A small class-conditioned image diffusion model, trained from scratch: 48750 training examples.
Rows from block 11 of a small class-conditioned image diffusion model, named by matrix and row number. Rows with one number belong to one channel. Each number is 128 + 24 x the weight over its row's rms, rounded and kept within 0 to 255. All counts start at 0. Numbers have three digits each.
Before each channel's rows are labels from the 100 images, of 14848 (inputs lightly noised), where the channel reaches its highest value: "lies over" is the class under the peak. Only what is clearly more common there than usual is listed. The data: pictures of board games with random positions, seen at a slant.
# convs0: first 3x3 conv (model.decb.1.1.convs.0.weight, 96x96x3x3, each kernel summed), inputs 0-47
# convs1: second 3x3 conv (model.decb.1.1.convs.1.weight, 96x96x3x3, transposed, each kernel summed), outputs 0-47

lies over: table
convs0.35:064143140118112127111149095156163092101137109122107151146112152222136112117115168143127134100137158113109113175138142101111121102125120141155120
convs1.35:150136118112140115139131107108100098172094150103096178125195149077152145114087125088100149113169118134117126134101129132161136112109122118104164

lies over: table
convs0.63:131157117124089154162130148134113121109111129157118177090169132116134148134111075149124132147127099115084145135106122126126137155189121137142145
convs1.63:120075128093125154152128105120142142101149110090139107138136093083129176136127184072084118141134125090119160128130128112119140131134138154127150

lies over: board
convs0.36:122130142133131095098086225137141143122121142095132000150132124131149098140120110175136128126138153121123152124130143139095123116099100106130134
convs1.36:131124110102123173137133048139146144119145131100125189140114138118072105168119110123109119102116161136142141129140120094127128140146150134157135

lies over: table
convs0.38:142157139119150167081066151134125115096135100120135100122118109138121180129102137177126114125120137082148106072144106157101099123157094145154109
convs1.38:151137123144128125118099063144148111118143159163134157103096136126153090149134142155161095156174149144171104100120142121094147163140110123109108

lies over: board
convs0.77:118148164134132143112113135138087138117142131132117081130150101150127107109125147128087115118149079096141095142161087118126137106158145130110126
convs1.77:158129124140136093147125123123145149127176093158131138129146122128141146133127091103193127165103129162106138119110133108140136135148185045096155

lies over: table
convs0.45:139106124140132150124148193144179141139143100141121178138111112110136149130125096128123152124145121136126125091139117132089116074152159144116166
convs1.45:129141111128105130147131109148142102107144116113141120108154146130118123141088091134105107139128165107136134150151131167147154155138188148111095

lies over: table
convs0.72:171144111149117161125125137128149121121115135152155137135125127104098186140133129134120140115127143133095134152134119143146149123137106136100120
convs1.72:110133132133144099155119114140141136160106131135111141129156102094111133086160114104140160100125093148132182122129136129157112088108137170087169

lies over: table
convs0.67:137153121122126156088150141141108162088149116111133099096135116124140088135107150146134133131126132125101140147100119144137134099129117134127101
convs1.67:144113144094102154080164115135082143139121132125109129174117116096113086141124143125139130133140116104076119134139127151126123110108107096137158

lies over: piece of the second side
convs0.26:135115146126103145127112132179127108117129140131109121123134150103156102114157131095129132152108107144140142133132117117138128171152161117131146
convs1.26:155136121138123162115147112087124144103175180119128152170152114085081148133133140122124100132100094161086095118122097151148141143127110137093127

lies over: board
convs0.13:115125107118108101152148133087135135151157145062139096110136145108134125130111110195135157146104098146183120102139138081122139128091130135139153
convs1.13:099123184134101140114124076104125114121101147152187143163093131159128089147109074099160108124119135142140122126125134121137121137131148155125159